config.toml
encoder_parallel_block = false
encoder_drop_path = 0.05
encoder_expert_mlp_ratio = 1
Rows from block 7 of the encoder of a small spectrogram VAE, named by matrix and row number. Rows with one number within an expert belong to one neuron, the router's apart. Each number is 500 + 40 x the weight over its row's rms, rounded and kept within 0 to 999. All counts start at 0. Numbers have three digits each.
Before each expert's rows are labels from the 100 clips, of 14976, where the router gives the expert most weight on average: "responds to" is what is common among them; "peak in band" is the frequency band that holds the peak. Only what is clearly more common there than usual is listed. The data: drum patterns on synthesised drum kits.
# router: router (encoder.blocks.7.mlp.router.weight, 8x192), inputs 0-95
# up: expert up (encoder.blocks.7.mlp.up, 8x192x192), inputs 0-95
# down: expert down (encoder.blocks.7.mlp.down, 8x192x192, transposed), outputs 0-95

# expert 0
responds to: clipping; text has "clipped"; white noise; pink noise
peak in band: 250 to 500 Hz
router.0:515513506512427502517539574528464495513597502447452482545578501496565489462530489509496484464509513498484567548525495512500494514562580527414571533549479515511513422533485566530496495504553537535510496513544418501564545517515464543507498516502495488551533498495488470499519345566459536506
up.0:488489497403452453519485547526582462520520533505459454529487411525499584624441509459462537484489495449553527513492513498547511506489476603459487508528554480426455491420547586506457455474472532471453484518426505488543477462478483503544499533401502480520503433542517529458476456496467488503
down.0:488500487474520489470501497516522458498492469522512509469492529483507516460490500469685494489477481551690480546477495518521500504599503436530462478462650505532512530527406459500512492499500470528471499539496558536487513495563479487456501524497500511503522545484457462444501498534524483474
up.1:491493477511441536512489467451472641508534507523484499452387508526493479506439484486470530540502520463558459504484498443490525514469458461473596563522452499511477549466496496537449520528481497516504485442522495532504436494471464561722462484513467488511488487533519524512508561473528503493
down.1:471507522411503476512514498480545524547474509494471489474428550522497478445479518494601497502483544509642530531472468465524547521671482491516512489491693484491486500523416524505474589448526502503490487515549533509500452519510498485424514492433513507494483522495482437409498499564488534449
up.2:573460542433470451442554480483540448468550528566483541468512613516490497416418478485538503473452518509454461501477505428515505387511431468537478504507507476472427468514508481438478560464485537465502489476499541468509520529499537473490558475549497548519516530488489477461538474499417520478
down.2:503559506434461540448494534537454568457469487475494498486491477435430530474487456528554460491468469548681550566543486530550558448463449452492501489522582583517504477483482477460508430532516472422545533492478535482481560564524471476508497516471472536508492486556504426458444538520447387494
up.3:522504523475527409552448478494453517518571462460504486463522530480469452409483513538486534525501495494447502557484497469479505484496482496466542508432434485525461512448567519537448539530501504534445566503512467446502461530428483513510534542504528484493507542529576482481441358496541537514
down.3:482496474495495496463475477452627464606443553458466488465520562457458507500426576511565509462462521439500502455488550550471455540524482484550501490533603550467517568478509471495537450459468489513517529517513540504542526555493472466497545506486492496516490466512526489427475524531531501477
up.4:463524483455504533553428459416466472476452420519518547536483504496505489444485490475461473543531503434511478433420516473518419515455501403559555509526511493491464537517457555457544501462588470457566482524453449503531465510530508507497441505486530485539513480534485479486478424514498524547
down.4:477508533517546428527461527466566462443438536522549503530545470464435545545546488514508489535495551493364491430545516505476534471580494555460526461523505477510491469546523484480495465546471526540548514556454559493551525463514481510538568501480495456504502491446521534462467516523431481580
up.5:515489545509538591516521485517542545464555468447486524416572471531516528514508531483458427566582467497530558562474479528567482506455466494494579517481526486490516494539558486560460469532555480515508500432490448484463452503494502591544506455460481540449535516478468420480535505555515493524
down.5:529485536515495478483501551519552546465479495484549530517475501513475534473527562523644480474504460540592501525514524556461531512630502474532512488518586546503481476437430521480477485446546515532474514493453507529451490543479475579454509498482499517488483469502506509494567386542530461435
up.6:447535441522429550480469553485530523498425544555488470516519559435507551484437498513398522509527441489504441519531493481501489499558474475470510524493496498520471500522430519501434465523505446565477486445537498511509525556518503481442526425511471546529470504545471478438468629456484500528
down.6:558496525562517497507517497464448533513488534524533452484499475496544500473509516513493450515548493490494529468538478510484474543504529471524455458493415488442471541516506480508491387417491475507448597519534456532500518485429550490532504463510491543532454485518564500496492366441482463480
up.7:460522481450533475511407455508477502556515496490509517472503483568514469509521491544480508507491470441493524476476556486526442497473459564455559478517553432527540459480511584522455442439554528505521484506430519456515457446454479514533516506441518505494521543495495455508494334522446432510
down.7:501506503476518517497518510494539531495495478488484506507523501527488522477512522484741480518491482518550507523489495545476500556597498505505492482517687514553515506518440500517487495493457456499468501522519515507523522514538494489478512559467510507489504489478513460441497472538483500489
up.8:534515461488471479465509533515573487531535479526488504481528527522543506524518440534445508439435492467615471492512500477472482408488476450474552534522522471524474441502491549499448457498501516458462492543528502535553527538516479445476483450475479485514542478592390455452548547461515478443
down.8:533475520494466462542433581501454497556428443531536465489406495509501459523484508530592506561483510506561494484577537476533457536546448508501476537472495512452510523547440454506509458465423541469454524446498465495507587483513462519485520500588465438481496490480517457521473446576527485465
up.9:421452512488552398556443515539454501484508384482474517452516487502548493499470504528450494545496484460470497460538439515543427524553417532470502503505453516530493445458540581596370491529480496507491540480500520463510445524499444523536477543507515516469518515501540510491496433517510428553
down.9:509496453475528463498497449486547539543496489490500492503474520536489510457514547508693492486466489487625523503476511480482508531659506508496529482480692506518521493473473507504557511477482481495458452481501484507493506528507478509437513512483477504470489484532477457428500455575479518484

# expert 3
responds to: clipping; text has "clipped"
peak in band: 4000 to 8000 Hz
router.3:483547486511395521516531441544415508449410519485450502528457470473500627489545470523458503537498494524519467511494496528530469513530487539439518495484508462504498506544522434525447474517480482508541520528509488496496500545399569520458496414517539514496438532521443417528484546523534501479
up.8:525459576538537470503498464572511530556518524458474536500536431465530476475579480555524508438473456424431488535441476470514477526554568563513499522516520469425440529533501583485459458490547483544507517465545439485491520457394516498426503541502472480469461451469500542481472452473416487435
down.8:508500480517490488492514497508436510490505508498514526502523493470500501505512491500336520512495493456386522490501493475463498461278532484507505485520313483502481501498596501449480530508507507490498512486497524484506491486508504484540532509513487493524505488481545528557497490435496471512
up.9:505510548524543485497521461501585478580491470473517477428521474503511508458482525539482512511463433503490526504492533504503436482613448527520538497515502441560513584516518515479507566517515506488516463480467534473464431471487500500499484494468461502483493526480563496491529320499423504488
down.9:503521479508533460516478493493450468498473504526491491496512506492503463513535476488354555517503483470356528480497461443476509489344520514545495515473368444491427516495585526507541553505485474499508490538516474466509508533471516465558503523449483523519498511494461592550481492431480528538
up.10:495478488433509573491464492547474533511553473506479471532518475513432416451472529556576533463496527535529479517538512470475516496496538488537535428452485476473562539468521511483381511499570497509505547550443489510504583514543524522515529398538488489509540458478549469538455461543563457493
down.10:488533508515463519472484489504591488487472488489500480568507516460513567511485461482584491460465508487641498511496439499527489507569501500493489430526656512505497512515415504532450508494517517510479446568507519473489483522495541477468514470456515542441429503451467452453523534573473502520
up.11:469521509604526503558474521473574504497444478537477535514488565489516536565509539547473516453410452514459554523496421511488522454556467511508563505508539528484532515438506453441578495505495470497445465475507529486501542491499511490499496558498508498481447446476507496422542639407484507504
down.11:548531510486482467524504457544530485549490470508499479502493490524521441486495513455619486513521543483566517510543536561519463560656488476515501493474575479459516513561440499524547474482510466547494505527462481537504567466468532503457475441515524459462515590516506410471512467589472504475
up.12:499475456530424458509462517541564541518482533519532530507477492475511514675457464517575446485515496423444499428506500494564517540468501522535535475460430534466547544425511446474543518522425449560558479432548545545463476421523561460519431507451465493468479532562522568508519472477494501534
down.12:500522514489494464471545523530508537489542459532488469470467454498461532466470487469606476471479506517617501515503502556523491508687482484461486517486707538496525515502414486473555436487525505495487521505503508482490514513493500504601529478528510490489491462489545452507498517513517497512
up.13:463501503495415532550483515468469622550464496549482500469406581525503508523474536500516529560544528450467450477526504455503522508455442500501576560459381507545476495482527523526504556524451446483505489473470522473539437521476486523655488505525541542508521510510483534498491401494509453452
down.13:511528479449477563505487457506460517497537473511529483512485518519506492465520516446671477507505511514620456545449525433550456553627485499512465510493576532528498466516456522489445532471513487555508453481469544511452534491515490470416482484453503505478498523520503460457551562534572514455
up.14:568481497459510463514523533550528496546506539483492542459594548461495490431534505499536491486469479475509537434465493531558517490544613499526435512460523500528558455557495468540497478473479514537529492548524427567508450474470523502422500521510494472513503491483553523519524315532447534542
down.14:495505507528502510519501501489458500480495520494515505484520487479494509489504500487330511489510497471391491482498527503454526481247489468498501489507305488521484532496586496491485515532491506496497521502496497469517468495483472508525521525513501499519527484455510539533513503449502495508
up.15:488469511464499505435575459489513505499443559522537492519511522515449438513527506571460514510483602495501510493428519497485432503555516491522495431509465537536487478497510470452441531533528462521454466512503506483506463552494428515494543520514463495595558460479431479428568478464495493522
down.15:498467498451514548475458558500447486424495494556424469543512522462448547541454455576383565508486491541389492529474499511507547452419518530511583463467387489471488472513550507510566508466494494481464510497488515474492477425481507542512527520507462489519517515483509598500486447389486554528
up.16:529493511449463568543577422480433425468571489463527518532527485502527502417505543472525507509575510501468496474511477488500517489417494530456538461473471502506563536457545485481386414503486464490484488494504562491505558530532515475514511471546512510514485543496509478464495602550576462512
down.16:472484446460486506490571458466556513447588387540553459507504501529464571501515548462628451499508478541639501477494486472530471537612487519491512524518585551472493509490432568445494436454505561516504487512518520546491555502511527492461500503514464430476511519487508448517537548561526507523
up.17:457512568517492566481551533523433595444531486548492548565426517464548496489485488544458493554510590404501509477536504548497459506456449482426530539511446490529458467508478559485469498535493544479538543494491530547508495510520494482474502458544543551494520456508539500523579478497518475505
down.17:495545463515478450546512523507496528551481554490455504513477563544498543527489469488336501467472500512454533557458599566518495462508489541536470468543485471550439464516557454472522488561518486505486516534492494463484500428500509523495550536515580516506559438466505522581506520429514518470

# expert 7
responds to: rimshot; cowbell; bossa nova
peak in band: 4000 to 8000 Hz
router.7:540429524480509479459482436540537453480589486523476475494479499502457518541510562481524444458459510499582472499543502564515451485492447453387489448497539502551523562505469545521502533515522493417449489547532484520438470518494395499530515514533421520401470407494466521531459694467523518465
up.8:496582508546495552493499562525461461530527384485481475540499483507435539504490553548492497451554531512538462502484498460576514471464544516494458525478478462482535537435494453481443396494487487514486500512503532468483570458478501500509532514500516479482506528421557517528498630500611502530
down.8:531463475531484517506551420485425503451627575526484483546499447479481475536527503507378520551501507498445503536544577482539493501443516513455502535511447467517547496481565564472448453452533519480503510490484458496493465511513467490501503495557506497509538487539504460527527445585527498512
up.9:478498507489434539526497511556482624496469532548513513505426502545506484498440479505527519531505520453469425523528523481470496532456465559487541501501439495508487471421481512483534537514506475542518450417536516483413450510530492472681523519491506538466533490539479492467580450538474505480
down.9:478497475483447570518524484469533506560503464514485516483495546517487517522493507491625523476506521515608463555473477492554511482575501498516511504500677517521530466509393542502463536483502516507471452489506506508473486507484477500467489511415491524477467516525509455455543661530511510438
up.10:490443465505480431510481460509515529552555618533502528478505519488528531440575527505471487480449483493510480534491518484537434516469480487527504497530537483430515465574484531512591561418518516559528441556506478550524495424536500466481485509480503498498393489534521451458526555509457467460
down.10:532473511495531523485494519489461465508430522500518545474554538485508513499479494513379523503528477497374497461501530508463508510336525514534504523501289446508503478503585519483508544524488459494500488534498527509487494510526465478535526545518474489548519503476499525532476376417499503513
up.11:545444457480542523462555476502584484505456532477490488467566471476515504501550442466440496496480424533450541455469574527498512489512449482577445460587570440473522532558507511433514443466435471484514516524521503479513498535522507493436491521526528483491542518476484460472507389488426496528
down.11:502503492503470491472502487505427453502520521491512513510508500461499505473515513522401488515509468517399502450449518469467486497315486477497516478509286495517505488459590521487496523489498500468529509499503523463517524499528471526521518540527494504506496495491526547524513433460510528516
up.12:516459524487540528483500492500576506489569538488532567501459510511494466501456468469509564522485527500463475417535547584462494512484413530490452563481433530573552530478563449481466530538477518495491537520543484453533394535500503509477542502576511553480521521499528518562473388486488517430
down.12:461486538491495483479501496520497495587536515458484478512452473523513530516519517484558507513490477491591477532517491537487474504640521506484503516502693506488475488517361451532485452459519507490494495480495437507518505519445535518498565454493498482509458499493508464476530617560469486480
up.13:441539530477415500498462492490478578498513532543461509541432549504498440417451546562451522546492504445473429561525523474493473480440468520508512516497394504502512482428502541476463518533526496522483470445541514514453430474465538483687520525505476493515568501506550458470522432512516476511
down.13:477520511454494560499502527497560486493526509506478466468451488531500524530534482492611525463496532493555494533486505505547526486635473503459503518489693513491515516548394478487498508477514492518483489455483523504484495561487516492387484498444509478486499519488465463464534645539506482461
up.14:508545467457499494442508515514536459598444498513474428477520490519511599581558523514453456403466502484509496465486503503544551520437495500608476502542492483473509494486500550450443424501453474506511537528475571492512535452520543496475506528500528446529503535458578521535542529524535492529
down.14:511495503516500514504503502503416446475515522524515513501525479459481540486523498514368502517538491477415472504488534435471482513322514502475487522519276466551520501442581500489443519482480516483513514524494514483505480526513460501506530498509500484489513533514524530529489428508505512510
up.15:512570460492493539514527507495475484596489459510505462537456489484522495459532606439466417474483516549515493497509573488573494472469509480463490412508469505458504545488511540528420424492544468484540487499523521490460525480539532502393510523454453468484472452474557479452480586558549475427
down.15:512501477524545488498518483476463480477520547490491540492531482502543486480520497514388462543494487483405522481517554461486483503325532500517530496521313482507525512472616534548491493506494478499509512484486513467495468494521444498540507515549490506528519499512543535525469420472489531506
up.16:524469502534473533564446483531468543423548577501498531543484555473531478470486472558582553630545482514487473482486544529467557469472489490494474560554494472501480495457491508485472512473497566471507512562516496497470458577515529455451526543529531517568568489565490498528471325490442459530
down.16:522505508526516479482533498503497523505522545484490525540486482477489506528501476532417496466467492512432511461515511475501496440412482521512489495483405441501526504455580462511469563527533485489482536504472499549561571497516451468544505534492512509519479480438490553473483510443498486496
up.17:465525556515507511487483437468483405499559441505552473420539469480480487380492524558511515501498588523575471621497491493530509455484526520428480485526425504532450500493518545523475545509498446503514498517527447479433481555467442499544517595519491473458504462540531546523390582572596506499
down.17:494550501544440507506519460499537491433422497484458455520543509554509495546497451450521508543509556478492447466437497471527455436542510507547530534439527489511430491475605530549552500479502524492487494424489501454525535458486488464525553465444485515562483533412495522520513511468454534530

# expert 5
responds to: ride cymbal; mains hum
peak in band: 250 to 500 Hz
router.5:541409515449432545503508438511467441458464530460461528562490487485482563444539469463521511521486476520516488434490518434551534502509459473489463537536536484560552525486494496453497536469543535542498454453481483558465439538599441457473465369496430510507480481607417508488530391546486544526
up.0:487498485543499457471519452455559555468472544531519489493514554499531455438515474484450524531470468510470436509484468524605497509509544468486541532441534515538459538486401504482544513488514464513438528546500527555474438525543513513518536452504494453485414430478426497432544398459408442573
down.0:478519471554528538503486523520402417587517469438497515481507513456462458440560594549430544549523485469519519493540527544535503477499533445511484518508471479477541528465496453509466424446535514475522546534488484491491491475488443515508518483453524509522457510498565449548479574535533506544
up.1:482467482514389522551432499486491597521482541524507533524389516524497461585450470497482567518531512453500408500507516442487523503424450487451576551464401564538516501428510535542457534510514526489501488430487489505504432485446485534619488467504487518488474485525469526509476570494489492517
down.1:500520504466492546564468509463499471538512494520481482507506541510528510471478515498661533513484506509617496583511500456535499515646474502511507529474644531539500477481456531508422571475518493545500457499490545482523486512522484500420502499430522495520502530505452432448489515549524524460
up.2:504515480524478438535455481530501499586454547452430514530466504493482505521471482492543506517495502426536478526471482497563463512530510543439477545532515494518505490512495488449527453491534437476509521552502458482532416477527543447495509492487547538542462460550477498508464510480478475463
down.2:500451485527534448441458451550410485525532571446487516445469513504514397454497505471496541491536452490401519468550544501516549475468439489554515500525569460492495452556563533455462455491538443482475507476480482525502450535528463511549486493557486444545548522413544487536498471484605473461
up.3:484494544556501434496471490485460558470497545542492467541496500453554499447488436529520501526427475529510534513505483505533448536488556513522553450502522503518484510556444541411480537436565478559460476506558547554484481482550481466578557435486478490496548445510507507484513349447391534502
down.3:499498528478453455505541494454504473528520520470516482485457462504493500488538539516633467479535511491662502543508549473511461531606496517518490479482652537477523498514484508528431478494500525525521506480514515493552477484482526499453498494479471530458472488521517451484464557528532462487
up.4:467479465494442507513465515442479585526501535560491480527387493493502499585452461519490536524533482446459400494500511453481497505412441455465534554499428537552485466436493514542474510522539512491506492469460467476529421479399483536652498464512485513496462500537523516524480679517518502475
down.4:486501508474510526526510480483497501537499493522524482494484499536557512499519494505636522524464488507634518530488492484533502554710450477497537522459717548507516494498417525519476502482533488503495463478491497510509530504487520513452508468475473527487498513526462438436510529524489522487
up.5:513529481429563501543497471522468485486551528516427505520500490496516635469539524479537434511563523505432544430446514520414523539520520430492509479503497562436484493443444516533470516521493483506513495500465438473438587502484562543521488485496530520508587591521465531500480495573485504532
down.5:484528530490525506465538474458493465466396483527502499535512458456519513541517502485387496473504439506479477425521492476474515505452496540468559423509469494544456435475533474450456601544462530496432502547512479532495528539518551510494522466460482497446477502545481605500581512432493532482
up.6:523485456507501468480528488489563545534529480537496518493476454484515541492526525509451560497453525484516482516559460528538451510460508543483502516501481498505504448483497498452565481423481524530492509544515510470516499526583498515491548512506568483532456474531416486519522585433497492484
down.6:503504549477483483504500499496497416583470490484484514471508519561497442491505490496628477515481508485588448511495489485518488550631486497549481486492608509491527482519445479531498430447515516523513472486498497487542479511463510552460525488525532495505487539528506493471468441553508494485
up.7:483442535490472490506480458496497475431462552553514521477535487463486432444508446557494561625554464487380405501510471511425520514508515534505533524526517511571480516482478558510474591511511489487484541484500522541427443539593491589501516411514478504507520538529468447571519429438474540570
down.7:464460488487383484470492521499488482541517423459490505474456486486504541534525478542553426466465530491595523507492512517524530487591472478474462462471523539481506486434505502523478448431471523458485522512445481502482512503439498487422570492474495540464451512512502376469473596542529452462
up.8:468529501489458479486508420437558485502506524532520487538506478520503521532530443430508537554458483495548518524508520512586489534460516493507450547453466547515490506458511500468439540504527459539499519560551520504482479539511496532572514475527490434531526456502459427514483392491506544449
down.8:479522514448469485504550518531508477510505470496532462537476491514488495479521528507687459524488514513613503537507497500547525535687483489505505482492637555511513520487458528517499481510450516514528474492481474500527504503508494484470524487488481515484491505523511460462488484524485485470
up.9:492483510411464512489494413468580509456558558476541534466504541488477505505490490472487501518492492586454497477432472505492491475480471515535438553476516461464486523532515513538498530519506562514489454504525519489501503505475492481499547489476581454519594506456522445583487458491588464517
down.9:448501526544529453504462527542525457518511433484522461571471500490484513447481534520655486437460511540613454483518488473516510547608505510438498517493496482428519484418458545499495451495478528469488509496496505504531536503494493477440499494504516557523456547544473465480484501535439508516

# expert 2
responds to: rimshot; quiet level; march; muffled (low-pass)
peak in band: 250 to 500 Hz
router.2:472465480508540488500561467556496495463558448434526552534481519510489565516567557523473434516527542534534566461560492576515454492530534529434480466545491491491497582485491466528547473588454518575537488537544488513411544556570540484539494488567473543478502480490464500584525428546493558510
up.8:540421483464528464521486511477490542522547425495535518508574616480475532437503567517537434478481522529574520554521480532517452505518523510487486484515578451514511539489517519510349524474529535524494489491517465511551564559466476558472545519535536539493499526546484547489465390514476550555
down.8:515487486524503526491507525493470476520496495486494515497520489470478510496513490477312553508528480495404508493514521502476499453254516515501514504488309483493511516503551498489510496521514527492506529522487505479517524518501498496549532494532491493516470504467501526548467547459523485529
up.9:535493514492527478457473464480541540453498536506484530459512575511475467517466498543463549548499472501405523562539486428439526466462449539504505511543526475535496497473405548495470500540492440561476538525526516501525568477534498487494555488575527528546496458513465478523558449458490488505
down.9:455485522516528438532519459468480491427455472486474553491564479524528491504478488485635465492463488491508501488483472502492472480600510536527420554508474580457475436476466518530517454541460520465455510479522463458501430526491589494473470442448481528474471549491487502383471572551490446549
up.10:482482454480524515485441581552452517505459493504500602483515500492505441485456415562487516526537542511506497492482489519510510474436516583545502512472444523535463474482477468536427480488489469555547540483488564468524458524522481481507498509454499509467536560474484549510527475486451466488
down.10:478492505441512499480484497509583529535463549530477492512515535517528527509470531505541495451461492473513469510535568448497501474567583456575458493549601500507568485510474451526510517491490477448524420529509493508482502534514539476466509508517463480517504456457435516519485527548559482490
up.11:501510470457500532497452548586481516502430430500525539476540459475548468492530475505453464518536509490483531508557488546520527535518509510524512490486547481479452413469454450516490488521434500479519447517441485436536537453457499474530457457497519527511487516485498470519516458428545489514
down.11:476472521468484466484458431502500552560524591513481527487522519496494434476534464502579479556503492489469528530512524482490463445545552513562506550557457518483548499493512449496472427447464485468514484531513530503463484546542513504503488484508448446509488471497533484498462383497466465463
up.12:472491505465492518527531527503515570532553415477499520472488444505519525567412563521516505516475504493394452517483392454509444559500537554519532501451539484564475507449470557500430477517548501545562569513501493513522496521529507542503528513517496508498512559457509544455472394561420541496
down.12:488490483521532498459524520511449461518516563422538459508493487483539478577510574510540433480514517529457497451480511557523513452563494452518425517556473532413481536508525464609487409432543507497475477532475468501539521523531489525503450550483464495546508514474585489539448557550436420484
up.13:471490463461502501505536541534488508469499435497501520512418481501516520379445463535526569512544496525551487522535495425476510469511540421490460509573474522533493484500534460530474607596514507503519498513514485445497560539549487501488559531486512494445494461462444482523465391498503497534
down.13:532539502512533483487512527485468506497501498467506509465530487487500511536510500499268522521499471468425472495507507512465503472294517510520507497520344458508485509483571494507519475498484538527530532531503548489510471512483504504539532503489539517522483475466518558544481546435526497543
up.14:560474492479471514492543555488532530500441554510522523511513553554534514541495486499508510608542558507427503538506501462466560503489513547574480498518466482505443508444495479490566489525498520551507510475537534540492507449516495463492488527519514545537500466502509565407503401437397423478
down.14:496480509498468491512507436512527467479492535483476499546488464535480527532503534492451505508483498499527486490529479550501484506509452527483476494541646509466449515471425511510535437506469471499522525512483476511492493499435535497485490497516506527476423489539495527515463587520468488538
up.15:522591475516565443474493492445390510470516525507506483498502499453456458455389442542489475422561584525486469437501553486463513467518449550466484453501437502525458548570519462483588577482549505472523502476503493526493465454584528495474460525499521559480503465449480509509517557500539533522
down.15:520460485460505512448450477550557508551474501496540460509557535502540536515460542464333519466531482517462559544531485464487511504431471508536498454506554465515446486506499540480542569520509508493499492504538523487486478540479533471514499460443535515516403473507482499495548477432441478515
up.16:456510568541467505471496577525528477522539416488567562530535484502431458493481429519438520531546526452536504530493472528501496482499434473504518487483467510561518532464510518568381469556481484522549526549542492494512489487492461492513469537473438436510465559458484464492504405497509474524
down.16:466512489484450439519531493486467498515523522516501439516414484511528507501519508504682407522407508494543516522501474525472459514580513544490511567505532514445545512464508413559498472459504499476481475518535487450543530551513547548467464528488515473475518498496505497478487492589520435464
up.17:512511482482501465529439546537517509556532461473467494471565511470519511538391511584503505521501503451540506547504425536465504537500487529532491379527525492448471468449473547553424472452488510549505514520495550447466509508467410518551511498499422494461446480565514465479469431478536576496
down.17:515473539472529461472477502504497528538511549446535493501543490572476460488506492464633457488512552527540515481493462482504479536583500518527496508467474494523518521496496488526479476452467472550459522531485505519512495550477534504480516503502499485469513507488525476483509441544457433482

# expert 1
responds to: quiet level; rimshot; tempo: 70 to 80 bpm; muffled (low-pass)
peak in band: 0 to 250 Hz
router.1:540503495477532469501476473549490533487556537486515529533470458510610418460502504555488532473562531501514445445530526468548429517516513480518556475474563443527533504463488537463504479549501493530484529518580440574459524539522531492468452468512440510500496508517598559567458535543480497548
up.8:506532483631442547467551477451489507489553461505489477497455537489527475533492534505524569461466533487414485522459549499500528495503566533463467474486448487510497487457509511493488461524429458475447486518417414564459561490517552477474528504486446443458486494503434458520544585530534464469
down.8:453496448468467504571479469519474501445527515569553520533474500484441497482546499472519520562558490523528430512557521502530503506497529575453516499469555508503474532537456529490507469539504571463536486504517414538581482439529415513476520532424515540518514577486491478500479503478445423409
up.9:487359479478458452535409469494556512529535574430541550506487494538567442510509481527456487506487515487493519509539501555564438476458501453513522461516515539560496534536516589485537518511498504519486428432528502533529472480530453488525435501456476530471502478505512449493492522476440494471
down.9:516532454534504491516502540509452521526513556562504522463507527505488542430487467542350493483455547499368477442500488517490522530441521526505528506511354417498497507504581491495580485498464479515481571482503541449469534475476493518514444571522508509540525480466520536524522421502520507513
up.10:490500587484514523555503533418554446552488520455504498519471513508480475515441512485519548485483517520511531468434543555483565454507534492557574524521460431488501438452583451479539542522479571502562441538506448520468486461413566496506475490514511476449464478508494408569521518518491501449
down.10:453450491531548543442526516452500458495565485491542450521607516484515456476515507479420524536537557440486458495471495528457446471507450542493509589436511468488460532505481527520502515558451493539472506529483555496442479454512524456504559576511484432573442469535463473516479464517474504491
up.11:548520536538512414503543493455506468488507463476472468536532513524467596567520538518506457451477518591610540491495410461559455433506521498502465448547516523493471544475458495454533503495535478474478498555556550448482500538519520557462532485532484497516491448460438512484480459429513523489
down.11:508487475495523501461516504487403481445495517515506489539519501513485483491452488513342535556538500500421536484516517510450484475316516457490512509481332497517473504528593485477486528535522537486518522497491516531486494496509484501563531501551528494575546500495531525524510471473506486528
up.12:522492508457546510479503497545480426469473564548565457443543458454437504446449462480429545455502531459428531429557576474436539478525446542536499543546507465514494528484571459517476539530506453502514513539552445462503514417533539500543535563522496448497476457501535547504494531428532472554
down.12:461509518481489494543495500517553524496511517500522528489496479542496545523512506522654525515488522484633481545530455510522483558629485480475506484473658516481513536462400535530524516446510465476509488492509515512492512524497482485444465482459498462491504485519456458445539533532434507526
up.13:511503484488546473457613533490471544524521492529472435461523460451447533516473535473539550460546519454505484516585568429434490521498564510503429487475462519456543469479532511517412502476462461495491590587540540458467545486540503510512492521502461484432569469488556494514519606480554571496
down.13:538496495513496525520475486505476533532559493463510547480532475466469515499477498566371533496506479543507547524440486442520441510440494520414540497485447469504534483495553482454433486473544575431503535475533524412461524577506414465501553491492560429568448505540507554575574443498528496519
up.14:463484517497495487526485490538513512513570494467479531516447530435583453488445474523517472564459501511507498487525518563566508442476525436515528507540482563507454533482492448478444508562422549490487489492449560535527461493546549464485485477439521535524466555472466543497514402554475499436
down.14:520523484483470501467522523501424499497494562483484491466529517493520471517503472485448512528473513459364495467481537542474492546369510494526460545526448484517455515497555514537530495531494476490519512516508524453474518489530548493539514454507533509535475446468530558478515499500453490497
up.15:513455477442429477536489487463475533554555531484502550460495491464589456512518506492474524564439497523473531521488510542553480398484538511489521476513544539578487444519548542464550580514484488487459412516505495540467368463529468451519460468484469473518491498571481533537454607528455566515
down.15:554495512523533490498517499502458461430526478462402498495503467471525565537520438506614475533552533480514500459520471544502490505532469508463434477496498487555435547525482499546544426504446426554511535502494502539513547530500521464502527510503527419464505566448501490469555357497509466527
up.16:460515452502515491537495555539562555442514509526523499476553506499385495438527501466463547529453536520472555465481454462509500493459511560511439494535510484454491491494513529520517440554560480434452554488506468454474518499555538480486495458653476519493464510471477503518462469519514558498
down.16:466547514520495471516392518464492487398517620533550520433513480472538519510426489520543487512556534450450428566543530498504530437526481511481561538517382441500455514452474460489459492531498507497524518482476512435486518531521431487502506546432544573531497432548496494426549507506468480510
up.17:497538536483545532462524418524531472467542443470497469441543473473465528533495442508459531498456515463491538516527487512398444474524396515496489510530544526585443503506523512466464489414433512447526499461531466456508444469482501515540529523485539467526492502524517445436570475430430496481
down.17:477511482490487509525522492525548505494500465491515482473485529531511497490486528511677440533508516519631466506494512525584487514657470526515525472476660541498507487497418512501499481478491515488504480480487511521507452492503527514459484504467498491463446498540465455440526555551470505493